{
  "model": "self-supervised image encoder",
  "fused_qkv": true,
  "parallel_block": false,
  "inner_norm": false,
  "expert_mlp_ratio": 1,
  "slots_per_expert": 2,
  "patch_size": [2, 2],
  "widths": [96, 192, 384],
  "batch_size": 128
}
Rows from block 2 of a small self-supervised image encoder, named by matrix and row number. Rows with one number belong to one neuron. Each number is 128 + 32 x the weight over its row's rms, rounded and kept within 0 to 255. All counts start at 0.
After each neuron's rows are labels from the 100 images, of 14976, where the neuron reaches its highest value: "strongest on" is what is common among them. Only what is clearly more common there than usual is listed. The data: rendered rooms with furniture.
# fc1: MLP up (model.blocks.2.mlp.fc1.weight, 384x96), inputs 0-95
# fc2: MLP down (model.blocks.2.mlp.fc2.weight, 96x384, transposed), outputs 0-95

fc1.132 [ 99 137 170 129 111 156 124 139 114 173  99 124 180  97 133 135  93 180 140  81 150 106 154  81 173 186 136 118 101 135 135  86 179 117 143  77  95 130 135  96  66  94 131 145  97 150 135 168 140 194 102 169 113 103 158 104 122  98  63 103 150 172 138  57 100 115  59 130 106 145 179 143 135 155  88 153 125 115 112  87 132 109 113 100 154 161 105 105 123 171  93 125 101 153 177  54]
fc2.132 [ 92 117  92  92  66 146 140 116 148 100 175 151 166 143 128 109 136 117 127 131 139 166 133 112 140 120  79 122 121 160  92  94  30 184 209 146 155 141 124 186 118  77 116 156 128 173  63 148 153  76 160 157 148 109 111  56 142 105 103 133 106 126 144 127 154 134 134 105 151 131 115 128 117  80  80 190 186  99 143  94 165  86 160 153 152 119 164 132 169 111 148 124 142  99  91 149]
strongest on: window

fc1.350 [123 145 137 148 126 100 100  75 104 119 137 138  95 157 154  86 117 135 169 112 146 179 148  94 148 128 137 174  87 158 115 140 148 114 146 135 102  90  56  91 141 117 113 124 133 115 193 115 125 104 113 176 157 118 170 174 159 128 122  58  89  76 139  82 147 117 155  67 102 201  94 144 135 107 166  56 146 129 161 166 135 130 153 110 148 179  98 150 162 173 133 104  76  86 199 131]
fc2.350 [108 138 134  99 130 123 145 207 228 180 130 120 126 169 103 164 128 105 143 161 185 195 124 125 173 141 163 172 134 136 129 129 174  55 131 188 142 162 111 116 143 132 114 110 159 147 102 116 124 121 108 111  81 142  87 117  95 117 146 111  99 120 101  39 149 139 111 163 128 163 160 111 110  85 107 135 155  63 117  95 129 173 100 105 116 102  98 131 119 100  59 114 153 111 102 161]
strongest on: white walls

fc1.101 [ 93 128 141 145 143 125 157 186 129  43 158  87  89 105 110  49 138 128 148 148 114 129 146  67  83 133 161 138  71 151  89 153  72 121 133 109 130 160  81 132 157 128  85 155 110 107 140 143 164 175 138 104 102 155  82 130 113 126  88 157 174  91 122 104 128 119 153 114 127 124 135 109 132 121 140 116 177 162 193  57 155 169 115 104 158  92 146 157  86  51 124 123  87  97 115  85]
fc2.101 [ 77  72 129 167 125 142 122 146 174 141 128 122  99  84 117 124 104 125  76  64 156  84 104 149 103 155 111  73  91 164 105 110  75 175 218  80 158 113  69 118 142 167 121 102  91  94 127 131 175 111  92 179 151  88 138  86  72 111 184  69 154  95 128 121 115 140 116  98 150 118 113 131  90 111 154 176 153 161 118 134 121 137  77 129 127 119 125 152 154 132 149 154 157  98 129  76]
strongest on: black walls

fc1.236 [200  91 111 153 139 160 138 191 121 157  92 153 157 155 143 180  93 129 123 179 167 174 111 106 155 106 163 122 123 156 112 142 110  96  96 186 217  71 108  92 112 148 169 125 141 126 127 165  99 106  77 113 194 156 184 117 137 111 193 166 125  92 137 159 166 208 114 193 125 109 120 119 138  92 100 122 117 107 122 124 128 158 112 179 115 130 124 127 116 102 119 113 102 128 105 157]
fc2.236 [108 103 157 133 145 123 144 146 110 158  94 109 136 159 168  98 124 125 146 120 151  88 104 125 119 186 148 128 149  55 152 143 166  84 138 146 146  97 158 104 124 118 162 130  94 127  97 148 102 130 205 161 101 124 110  96  95 124 135  91  70 125 101  79 143 182 243 150  76 141  76 151  95 157 150  85 137 200 121 164 141 137 161 135 156 172  95 129  92 126 131 135 154 197 106 134]
strongest on: window; grey walls

fc1.298 [ 88 166 100 136 102 177 106  89 135 113 134 167 134 131 132 104 157 134 143 183 145  83 105 158 118 161  98 110 112 120 182  96 129 198 163  88 109 176  87 109 117 117 153  75 122 130 129 159 123 151 121 117  79 103 162  62  89 117 171 146 114 108 161 208 143  99 114 161 179  95 125  86 137 153 181 129 127  37  93 156 115 151 101 137 142 157 118 159 113 109 196 131 130 138 128  70]
fc2.298 [ 76 101 117  83 145 100 181  85 136 126 106 146 110 156 148 153 155 141 126  95 148 127 140 151 156 141 134 136 145 171 115 200 136 144 122 159 146 191 146 101 153  99 138 133 129 207  81 141  77  87 191 107  85 189 129 169 146 137 148 109 107 127 130 206 125 149 125 119  45 174 167 189 117 132 131 115  95 144 112 146 131 184 109  72  87 118  88 163 135 161 132  99 131 145 127 166]
strongest on: white walls

fc1.70 [179 178 100 158 135 151 105 124 160  90 135 128  71 159  80 125 160 129 118 153 174 136 118  90 115 162 104 111 157 144  89 109  82 108  73 123 107 135 143  68 184 155 148 142 124  90 129 123  97 144 156 147  70 109 121 142 113 130 124 133 172 127 121 121  56 108 130 162 158 159 129 160  36 123 139 177 110 106 138  79  93 154 123 106 229  93 145 178 131 119 178 114  94 161 120 105]
fc2.70 [ 97 109 105 154  98 204 122 136 173 163 107 100  85  64 138 129 139 146 110  93 133 144 143 141 196 139 155  52 116 139 156 105 138  78 135 114 134 125 148 130 158 140 108 181 130 104 181 143 153 106  97 163 106 128 132 141  97 127  84 125 196 148 117  93 125 180 163 153 184 171 132 134 122 137 155 196 110 100 131 136 172 186 126 106 135 139 195 150 175 136  50 174 125 107 113 146]
strongest on: black walls

fc1.97 [ 78 120 138 144  87 106  61  93 125  76 140 142 181  93  85 106  99 121  98 126 132 168 110 122 115 159 172 157  83  68 112 205 125 100 232 115 118 113 125 170 143 185 162  71 181 105  91 131 164 123 108 137  97 121 137  92 136 160 132 129 116 159 115 148 144 141  82 162 160  99 140 130 163  75 130 123 142  97 186  99 154 144 149 109  77  91  82 133 129 106 101 142 143 116 119 110]
fc2.97 [104  73 177 130 153 149  71 146 103 128 141 130 137 152 138  42  66 103 106 120 173 135 114 130  94 112 126 102  86 105 108 129  86 117 183  90 106 133 136 113  54 173 116 150 104 123 201 187 131 130 146 165 122 155 168 134 138 142 108 137  99 145 117 147  60 192 152  92  74 100  78 130  90  86 154 154 125 127 112  88 161 180 126  97 156 102 179 130 112 154 178 112 128 140 121 123]
strongest on: umbrella

fc1.26 [136  88 128 151 138 131  98 113 218 138 172 139 109 124 148 165 144 133 151 109  60 140 110  44 134 172  98 147  99 130  82 184 168 113 119 142 180 174 120 149 139 126 119 127  83 107 109 138 158 125 125 110 117 139 135 182  73 124 155 121 137 127 158 116  42 118 144  35  98 207 131 121 121 163 131 124 131 124 128 117 121 142 167 125 170 119 180 103 146 173  97 142 123 114 184 161]
fc2.26 [119 179  88  96 113 167 122 101 110  85  98 106 130 154 154 115 148 107 132  93 115  86 149 132 108 116 148 103 160  93 126  94 125 127 129 127  26 128 157  96 153 169 174 171 108 125 183 129 176 153 105 149 111 138 129 157 133 103  80 192  76 158 126 134  90 100 190 116 148 115 175 138  99  46 190  70 139 109 117 170 159 149 134 153 133 157 109 157 140  82 149 139 136 141 191 156]
strongest on: umbrella; white walls

fc1.290 [102 143 123 189 121 181 169 162 164 101  82 135 138 149  86 131 169 190 105 148 152 142  98  86 156 139  98  68 104 157 109 148 134 137  73 111 111 104 181  99  89 175  77  91 106 105 117 107 162 118 107  49 149 180 126 146 121 105 166 135 146 163 155  89 143  89  59 111 129 142 143 132 106 179 100  95 122 190 148  75 171 123 125 141 143 130 113 110 132 138 139 204 149 121 148 147]
fc2.290 [153 135 121 158 136 166  92  93 119 127 107 167 121  95 124 151 108  79 118 148 122 118 180 142 105 132  96 180 127 203 193 130 128 138 141  87 195 103 130 191 156 130 135  90 114 110 174 108  99 123 148 197 143  94 102  80  85 145 150 125 180 111  97 152 115 103 157 185 190  85  75  83  99  99 132  99  85 103 162 104  75 105 100 117 132 147 110 170 121  75 125 129  80 113 129 149]
strongest on: umbrella

fc1.156 [137 142 144  90  56 123 126 118 111 130 114 110 148 110 139 118 135 171 137 114 176  61 120  33 154 143 188 130 121 113 158 122 161 167 125  95 108 162  81 139  75 119 175 166  84 144  65 125 142 100 166 122 158 134 111 156 202 121 168 129 155 112 156 177 143 156  99 147 136 111  95 119  64 134 121  79 168 129  80 165 112 135 149 116 141 119  93 114  43 112 117 156 132 151 139  80]
fc2.156 [127  95 101  51 135 122 112  78 155 157 117 112 121  52  95 118  99  96 146 158  94 184 105 146 105 150 149 121 140  48 101  80 151 152  90 177  64 120 131 149 142 110  92 164 167 126  89 154 135 136 122 166 108 113 134 148 181 155 122 114 109  47 128  79 174 140 122 130  99  86 147  76 118  95 104 181 122 114 157 123 180 105 158  98 132 107 126 101 174 105  86 152 153 102 119 156]
strongest on: umbrella

fc1.343 [ 82  94 160 138  94 118 108 119  83 128  94 127 102 142 146 122 144 130  95 169  95 143 176 113 119 115 119 122 125 133 138 119 112 143  81 155 177 149 140  63 157 128 175 137 134 143 144 167 112  86 149 145 118 135 170 133 144 200  81 171 112  31 152 130 126 105 130 164 102  87  73 118  99 127 130 127 149 105 138  30  85 108 109 168  78 117 116 125 176 149 132 157  99 156 161 217]
fc2.343 [140 143 112 115 128 132 168 114 100 124 110 134 150 140 150 160 122 106  60  69 143 164 127  65 155 136 169  45 104 158 165 140 237 132  96 179 121 111 152 149 111 138  91 112  93  67 102  95 155 162 110 118 135 184 159 122  85 196 153 125 142 163 117  98 101 135 101  89 106 111 109 145 128 158 172 130 148 147 115 190 118  86 151 127 106 166 166 139 139 131 164 123 139 129 113  62]
strongest on: umbrella; count: four; black walls; blue walls

fc1.223 [115 153 185 110 103 137 117  87 168  93 107  83 143  89 122 131 130  97 121 174 116 142 119 123 154 110 201 136 173 174  85 180 159 127 139 173 117 135 116 140 219 152  97 111  98 124 155 138 178 105 153 136 157  56 155 127 129 102  69 185 139 131 173 104  98  95  90 152  73 127 139 150 109 140  80 152 151 179 128  66 142  88 175 114  99 158 100 114 108 123 126 102 121 140 181 101]
fc2.223 [102 143 107 122 138 111 185  97 127 190  74 138 116  97 138 107 124 125 116 177  74  79 167 161 128 118 117 109 138 170 128 132 128 117 126  68 116 126 140 153 110 154 120 184 133 105 172 111  89 139 120  83 160 142 129 174 151 177 209 187 215 136 119 117 168 100 139  84 123 132 126 102 169 142 164 116 137 104 150  36 102 174 139 110 119 137 162  91 157 186 118 106 167 121 113 158]
strongest on: umbrella; count: four; black walls

fc1.201 [169  98 187 102 146 175 189 126  52  98  98 146 154 136 156 135 169  79 150  84  91 147 157 119 177 147 212 161 160 123 158 112 191 108 112 126 165  94 132 114 131  72 121 134 128 109 149  80  87  94 149 128 133 132  94  93  95 137 128 164 119 151 115 112 152 182 194 139 163 122 174  78 106 106 142 107 128 143 184 142 126 136 129 167 158 160 180 155 170 148 159 151 112 145 133 148]
fc2.201 [118  69  58 125  77 133 118 140 149 195 104  90  80 122 120 110 138 182  58 101 107 123  61 147 113 170 139 119  95  94 118  87 121  96 108 168  88  93 110 112 100 146 204 158 168 103 157 135 160 117 109 126  58 146 141 143 196  90 130 174 103 121 160 143 112  96  98 160 121 140  64 143  93 151 159  99 139 137 149  96 129 121 135  91 161 165  88 136 150 148 133 121 142 168 123 161]
strongest on: window; green walls

fc1.240 [181  95 158 119 117 185 141 134 125 203 107  86 120 180  95 121 141 113 141  90  49 137  95 157 129 132 134 105  94 112 129  83  95  84 132 148 191 189  91 144 122 186 128 118 139 101 195 131 121 130 160 148 112 160 107 144 171 107 146 154  97 159  96  82 100 140 130 184  83 142 116 145  55 110 122 144  53 109  67 134 145 162 178 114  96 140 109 138 141 135 110 154 117 104 137 127]
fc2.240 [125 114 193  66 109  99 120 139 136  87 122 134 186 144 150 161 107 169 139  64 189  57 109 162  80 158 141 143 149  93 149 125 201 124 110 121  87 162 149 118  64 138 190 102 130 136 121 135 143 106 157 101 135 119  98 131 122  94 140 134  89 108 144 135 149 156 130  94 174  88 174 128 169 163 174 122 143  77 127 173 161  97  86 103 158 141 146 141 156 193  97  97 179 152 139 111]
strongest on: window

fc1.127 [104  90  48  89 130  70  89 118 119 136 163 210 124 121 138 139 133 134 117 128 137 129 117  94 100 134 143  80 143 116 132 135 168  74 117 169 127 183 114 166 125 145 190 173 145 108 167 130 132 127 142 182 120 117 138 114 147 149  82  97 123 141 112 146  93 121 206  75 158 120 151  99 152 115 143 100  78 107 115 121  81  99 130 184 129  80 103 172 148 186 123  53 184 127 163 134]
fc2.127 [169 136 120 150 107 130 101 127 129 137 121 165  98 118 121 138 139  26  74 156 169 118 151  85 177 144 140 166 127 159 133 127  98 105 130 128 200 111 128 141 101  68 133 102 145 126 145 152 137  65  69 147 113 148 125 111 172 148  92 156 113 136  94 130 159 121  72 130 153 116 113 154 161 182 114 103 127 114 138 132 120 141 152 108 108 178 190  30 101  78  69 103 147 163 184 128]
strongest on: window; black walls